config = dict(
    arch='unet',
    model='segmentation model',
    train_examples=45211,
    horizontal_flip=False,
    norm='groupnorm',
    activation='relu',
    blocks_per_level=2,
    init='kaiming_normal',
    lr_schedule='constant',
    weight_decay=0.03,
    adamw_weight_decay_other_params=0.05,
)
Rows from block 4, named by matrix and row number. Rows with one number belong to one channel. Each number is 500 + 25 x the weight over the matrix's rms, rounded and kept within 0 to 999. All counts start at 0. Numbers have three digits each.
# convs0: first 3x3 conv (model.mid.0.convs.0.weight, 256x256x3x3), inputs 195-207, a 3x3 kernel for each
# convs1: second 3x3 conv (model.mid.0.convs.1.weight, 256x256x3x3, transposed), outputs 195-207, a 3x3 kernel for each
convs0.96:494506483510537496505511496483530497541490512509502487493493480483498491498498517531481511485491532549505471504491505483476474489496462458479505496445509464468490480527482491479477509504507495500463503543480512478507512481497472507479505491445498471526494477501467488533518515515427532486523458455505524490495513501515493504506508477519517487504491513
convs0.97:505502498496501473481499515483514503511492501526477538524498492527473496492476507456526438542511500486481451476527473501502523483484497535445511500532490495533431494536509520483504489527534489579472546544554498448497488476470515512502454496485514474486518492482494496526511473503532432507465473460525515508504520518529489498500480490483494529493503453
convs0.98:464503513531514540523466473497490526480524510458489486501488486514515498514499525503509526530564488395432451495484516508492498489490506495516480518512510515537526495483470487492506496520526474519489510471489439450469496489494507467449497469498483494499479472529489499522459534493445512525475457471499507521497488503512491516495494492477491501501511505
convs0.99:522504505514479506491484484485508481511512508479508511516527520514474562500473504503442550531508517469453511499524472481507508470479474470524519541489457515440469528522546515459502484467509544503521504529498550545513495476482510507489463528489522530497435512502493462447520473497503535459447519579493493511510502506540474485495479488491475495528501515
convs0.100:485480492500507478498537521529517516498516490497501500475501504489509503463484487515454509497490514485534500506480534503549498509515478526495496476491520527518537490502519463486507522528471511512490510487525491526475516514528502496517497516502502500484527518491505490499492521428513457438483433471509509510513494525503502513487509485501484509506504515
convs0.101:486508501508485465512493545508493472482519502520519535491511509479503491486491514514512563440498489483565533475499466478540504473494478531471543492520487505533519540521488464484451477465514508449510485540559549484534490510492485512449483515472486520498506491508468502527468528457508525489533517528496492484476513486461503490503456475489452497486515467
convs0.102:481528497511475493496514499512479481502515497507519496486472488542474471482483480461516485535482542543477475482516507512511507471489515528467480532506475461527527498527516513504503496481512515491534455511510505520500526491479473464444509481440507513500505540529509486469499463506450524499519551497503495513490489495476527497500511507481497485499509508
convs0.103:510507537492495520524481532514497499498510516519450474508517505498524511522532501483483489500500485502514486504560517486465495447487512508542428517509487499477510495525510468539497474501512512470524525502538477511512476504467537472484516495495512541482465498517512492521486523523501417489472529444491499501502461487498509489474503530494489499504498462
convs0.104:483467517475504496507484493508545489516498512490480509523499499500469476493472488492526556503521563488512509486493477497517498482492470494501521427482527496523503499504523507485495485446491466542494508554513506472544506526541504486477507494455493501514540517494498455505530487523485501517460546513491516493484504485488489486509472507504515496488488520
convs0.105:510490500482479502508489469473479493486478511507497516486511457519529511530503480515496465526492465450514511476531513487516463482541493539475464497484500478539548454511492481480515463513518513446496548467520518497568497467541502485532512482496485516490541533528507484502492507444509524460472558512510513497504490478520507532481488508458484478467492479
convs0.106:472493477521526498515520481505505495471498518512487509503501494475472455502493510538499514499465519530460459496537518486505513479469467538479533468527453488512524515491507475487445477495506456477512514547548478482467495543539443492544513494516518496486537545530485490466472535467457480478455457464501487495515497526506501495514483484511516489488505507
convs0.107:505495476516498521490520519520517471470499494496516525536490501495442503482478465485492528482503503488470514537462485504474456483518516513495494494541503515478478464481499518508462494483518499469514450493448491495507499492486478489469498516515479507516465484508519519545544550515477458534474498537500483493494522498505519496523519501489466479472458498
convs0.108:485460476474509496479502528518511496503503509464457489521508482481484482496448470484428513472547583546456553484517502519508495523520542514534547461456521499478436521476548506517484517516474528471471459492457504470480497515515509546517458499514482466535495511526499507484508513465485417521454442517499497524489508507522524521503491459488495502498478479
convs0.109:494488483518521524489484497483501523496474474517506520490494511478475467508478503448466452490520466484542448507511496490515482519493511480516475540526496522498503488468491488480480496525502506511502526494543469495494531496495496490442479492485500488503506477511494503525497432508490444486509495437489523516529504484468515473467512502483501515475496463
convs0.110:517505519476495515468494527526513495516497480521505448485480484512485482497491478528515462522536407506437501521482497512495461498515473427515497483489495454516492513463508513473471512456507459490564542505631502512565568460491525518496523511509508493499498472475485453504503545512516467602441503599506514513491505505494484498506495498498495502505519520
convs0.111:499513516533521512482491524512524513482514519514465511463485476511477492495517488557521516538479463518403531479515487468494483475482492457530524533499449484511510499540459489494477511537493446456486459515476467543494492531506488559489529489559498509496513516516501513495521516536483555476480539518511499517508507468498511497502492481491505466483508490
convs0.112:497487499518494536545503499509508517476488506500503517491501515517545515495492486487517500506499501453498484486492495493490526502430477490540482505470501485458593489513481477457480502466543496512519496523462522470460477496505511501505483463498487514517523450500492488527512486493532476551508492484511504490496486508507497503493491496505501488495479490
convs0.113:491494519479498490505496512499471476508499505474489464505496487486481511501505478524479523468525436562514499518469506472488538497449509520505548504480436484502532542503482475504462517459468513480481476509501509471487505474494477497467482468547525514514527491484504499522469494479519466476457467468503510493517510508522526524490485485527473527497483496
convs0.114:491503482477455532506537524483525509517501532546530523487511483495486512487496495496539538521539467501532529493479488523511493523474486475503476535504493533456511488475503540437513532477512505465459511510536542541506534481487482476507487508497501525499504471484521511513469462524537481468577511528501474501510530499506484485486491512503479504512489515
convs0.115:508497496497498496510517507476486530479496489499543522530524510504467495522503522530442500456555519521510497510500527500511503481490478526505520510514529525501495460536537489473504530479482438480521521524500496546552460488515500524465494486472477525522510487499513495500561578495505510510502528560485516504512509484510509486483492479448487488497480513
convs0.116:510507508508484501492468505539514490487468477499516513511497514482476495500513484504494534490483525499476445525481506477467498512475492495464477518500498498487482499476485529491545474490474523449462516473552494512460507488497538543535496469526496457500497464485489487492500466489519513527546532526524503517496489513482493497510500516520527517506477483
convs0.117:497467489505500488527496523513498530499486502513519528503494495484505497496481500503461476486472462502498495492491498510475485494467474495529481493484463500525481543484504474499471508501525454469496518534539501507530487500533500477513523524524487499511492468510487494482484520497490460490517553524508486498492497504492482509468486509490476492501492464
convs0.118:465505508493480510508449488496508512473478523486501501472490489499500526515509475442466477479452517497499463500531490544512501490566468564515555520512524542500506454484520480439520497469506481487510472540512484450517504466519502483521527522459477487513471476472482490494421431473494527517474439477489462518484514495520486479514471469510482479478468503
convs0.119:531527467491516503507518502479502499485505479495504488490462509468506500504491520529441581430472561461520564503489519496504485498535460503458524495463505513518469518549481586482466553513474467464506503491487488502434514491502501472489530550532526479474506472505504485472497534515471506626496475454495497515483479475496507499485500480454502506488500497
convs0.120:510466534492493505498502538506544486503522465497489503512492514464480525501466478534483530494456542486489508494480472484473512539518487503530475487490469500513478516513425489441494489484477454469495501427514448491467492501499490423523484483481511451509480478503487491510474537496522475496463532514501508496486491504490465472495479505520508512544502487
convs0.121:510508486504490476539512512480487487496497485491528497494528504497482493529513494536584479602524483587461455512470501464500510438505495505515516497506469507555504516481448500540512478517539506471485517531456547549525500515466455499489481498536489485516457510491498524525499538531517533477453496492492491478503511485494477481475498490471472488507507479
convs0.122:513494512492507504509538521482527467472496484478495501495498495492474487497501507431432505523448473488416475506484500511505501509508506515506491499500487488521464485550482493486503464457476510524454489596503506567509508532487490506477506478441511507473483525495466468500475577433470545495450601496467484505476502496521501501484502497487487505487507485
convs1.96:499504509512495522500514486508536508497498458497518491488496491505480494510503483491485478460548515520493491517475499489457503521483506493518536521502498499512511507514478494489524514481499495517515486485510489524490486510511522491497502512518494496461526508469498483486538518524513497502502499505526489511495496490527514492504492496496486505511492509
convs1.97:519506516492531498535500504526531483486493500532540512507497479493507488499498465508501495514509493503496505533494513457471490494494482470486495521491545506523510491499517481515524484507524492494488456472480492500478507503526456482515495533474493498495486499514493487507492495497495489512501526490488460510515458500514510520472535522496524509522468527
convs1.98:482499484510460452532491530518530497437522551483590524526465468535480477494490564491551474478443490489508463478489540470441439498537442500484526469469510492493498486470449535611574454460475483469490461472450489526514500518521507498559543520505466499500517562498520510496571489458519494517471494543550495540501523494487507506456475436505491500476474521
convs1.99:481530516510518512512514480489455500529515517505479467509510493505493500493526498507505510499513492497525488484504504491488481478491521494533491479493531508517492472514478477485471510502478484477512506508507511506474499477469506482482472465510482512511499487496501473512478488485506529535503540489510492526529502511515495500518508508512520509527506492
convs1.100:548487518527553497495485476520527497526505522489455521475479464491517489521509503464444510463520516501503473511526506524452490505523519496496500507499497496535484477508480511518547523530539478528507486530467472512496486496521491488455537475452472497513478497533514515477534520496497516478462521506485493474484462460480496510460490519524514523508492522
convs1.101:529501525541524490490505511516473478519513475495500528507498494498506517502519502496486481496456508493503491469496511517470508495522488497483509482527500506519506480519506498517503517490491472478488490523497525494487498497508498496473482509522496506522491486498463483512495485514493497507477514495501492524522481497522464522518458526516506490507506492
convs1.102:525487484506527493514515493502490459507491484528492507522483488495515463501506513521493479481499501485473468499512525466453494525488527483492505500500482500497498516501473500500521492501484468508527458496532485512502524510501513493505495531495494529514519500500487501519489512510477495473493499512497501475491495517501484515503540502473491494507510489
convs1.103:503494516497512506492523500493513506510496485496511493478478490507497479502499501490501492490502517499503493511509509514503517493451508493517508506493481491516511464496494501513501478515501489472499510513496503491507484510500495488483503490498500498480501502479500489505490483502513502487510509495508501493517504532483486500505500500516490505507509501
convs1.104:515522522528538554531560502532514517508497487515497474460456473472460455469538525517486472500532532477447503475498504494480523510529486510525493523493498483493560508532482530525518496500482474498535523513500493511526508527520446460464480512491509509507515499523487509486513534507537505519510522531468498492501491507508538498472496487554500515491513541
convs1.105:522497500551485497540488460521501490526518498489488546514517482523464501491481511481465519529513479529495477480535534485483519490494508472504433469518530472459481482492510479530548544486471470482511582506429498507452471453476471445506458495511482509532470483489509480526519555443520522434510477502534495457491491495509535487516497555518497518535507483
convs1.106:499475500534512515537574504483478521504504524524473502516507475499426458505602530472528465497576472471452470511522530474487565489526556500502538458426514513486541529500492516526557530554475501511489488487464449525440526513557536463428485484495511491506537494566501478476495494493517500442514499544466445454492457495470495507521488477486453465447500514
convs1.107:473516528490531527515501498492519490506495515516496544512493492482528506513512498481499483497513516507487529508495489480492514504494504511518498498480482491508490488538494501513497466493495500496510490519487502511491494495485495466489514463510489504504491512533481526511480504508481509523495466474501531497499485477494482514492505504480519510494526505
convs1.108:503522545488509441513556554520477498470524515463506498505508510484535452500481511465504493502478501511543495508496523505478470497512486509504537467463485480483539487451473549508555499499480479535465521485460509558542476461545471447514469462467465508517470489488484474490535477470477421440513572565491409507498496471448522476476563483497568500508529515
convs1.109:498492491483500486511500497495500484502498485506508480522503471523480478486511504503523493529492511475489502497517518524463475482493506529502496488501503513520471515518493469484500481495466514479479493520499511491502518493488515488476486496499491532500510529512515534481499500490490482518492500514494492476489465479528482521504497498512515504488539504
convs1.110:527548472528568507543543451509487479514449505496470472492526484504532495520474487486480467555484445587461455512523557493534510468460532498485566509500552509494486555476396537472483543508474507522521504473516545531550538495540501501568499494528428449513473479469486466508521494524504493494494509493518522452497529479504534517536488501548505544458480533
convs1.111:542524510529496511537529574522506526493561494526498472508460520457534423441576496496521456478532494476556511476501492509432491528437533560507473482443500484450557494570471523575551490466491448597552500581504484554482505500530538454489502554551456491491466473473505467505454532534486412533499515482470496470510442492478524489509501521548467515509481502
convs1.112:498536536504509514504524499484496500509527517509490486501516479489523518520483499500491477501506508484486476516497506475493496485471524490511533514517502509513492543563540537547534506489492502494532495496510500517479482491497493511496490534524498472493515518510472478509498474517493486531482482446493478511493503473490489506519514481500473474487515514
convs1.113:520508496521479498520499500502483491495525508489509477481499504503498460478516521494498500516472533526506498478493509510505498490464477509514453480462497506489507499502509517477526509476497513513485499473493495523498488488518510486509499504503486458465514516491490494478502472503494547504497496511502492501464482475504516514493486472458518525517511512
convs1.114:518523518559544523502499482482498458508535469508485447490495474469482499522502519526512466485467484479507480492539468503515467465430478532516520498508511517504502533562525473546478437490466499507500486479463513523531479504478488452469507506511488497475541511475480469497519501509513551484479502481517518540486503489467476505531450474458476501494519534
convs1.115:528544525497516467516516480525507495524469523480476521522446464483509499517539520464466480467462473523487493486505540502486530515471515515501475520494528478498506477530525505495497481497495495493516473512486483528522519450475497470493461524505504501511473471493465492506485483472506494486516456507486524521497520505520492505492493509531497497526489489
convs1.116:494513495499492518506518474494509509515503498483494482491486460481499525508517489494501510481502505508512494493512508482480481482481522479505505488493491519495498504515503506505506530507475485499499507486508515523505492506522503463543506532515510486524500525473504513482506488505482517481500498526498497503525494483509470520465493507515499484474498502
convs1.117:503500516518509498501459510522508504457514521516496527506475475506502516489502486499485510524498513494519531506505487513528493505505506495510529493506476490484467503513496483528501503512501500500523521461497472491501499485465461482508477486474478476515517508515552512521520491495511515521511502508502468491519514506513511449503486502499493480487497540
convs1.118:505510524495523504507511503495503516537474525518481514504490503500474477495524533461482511487504481505489511496495509487501488504480506506501504520513496480497517459480493503508520501491506481501503464498499504490503523504511514491507528491487519489498496496531501473480493490502475514494493517480526503490494478490513514502481525499510505515505484495
convs1.119:538511537509517539462523545527415418523477512523460517479480568530483581477488543429490523431471578409489489469516502516482466498488494455506490478472476499523523526539410443489417478464525516496510445504507438467508495482431528456475469462456512501557533478530512513493503523562406479508493452466535433473484530511509472486457561596445508547488463475
convs1.120:497498505522509501524516505512509501520478490502505500503464483506519482485503481491491471500516492527505504492495517476499496495508491512513506525519491493512515510509493502513499490501509495503492492500502481494525487477488509509511511484499521491489496498490493498502499509519504500501501469485538497536517514493513529512520498486494484492500514507
convs1.121:520481472541495528536492479488541487533493490437532490548452509501492509507543530533544493427479393470392514526529609468410488497561523460478496463409525484480509526536539455472557513502430444522464554452383545548459516415504440436518432575481520528554531548578500485501520429449505417446508486551583480466577493475537527506540509476527529497466486471
convs1.122:438500528515524492476514466515502516483527472522525485510485504492492494446524521549493446505561441498567511466527522501476483530484538507560465496494533470489533518589464538545485491438474467587528502578537487533517555505488525490498557492524493511494478474475500498483513540506479477534511490505532488519541437475504505532537493508565513501469486483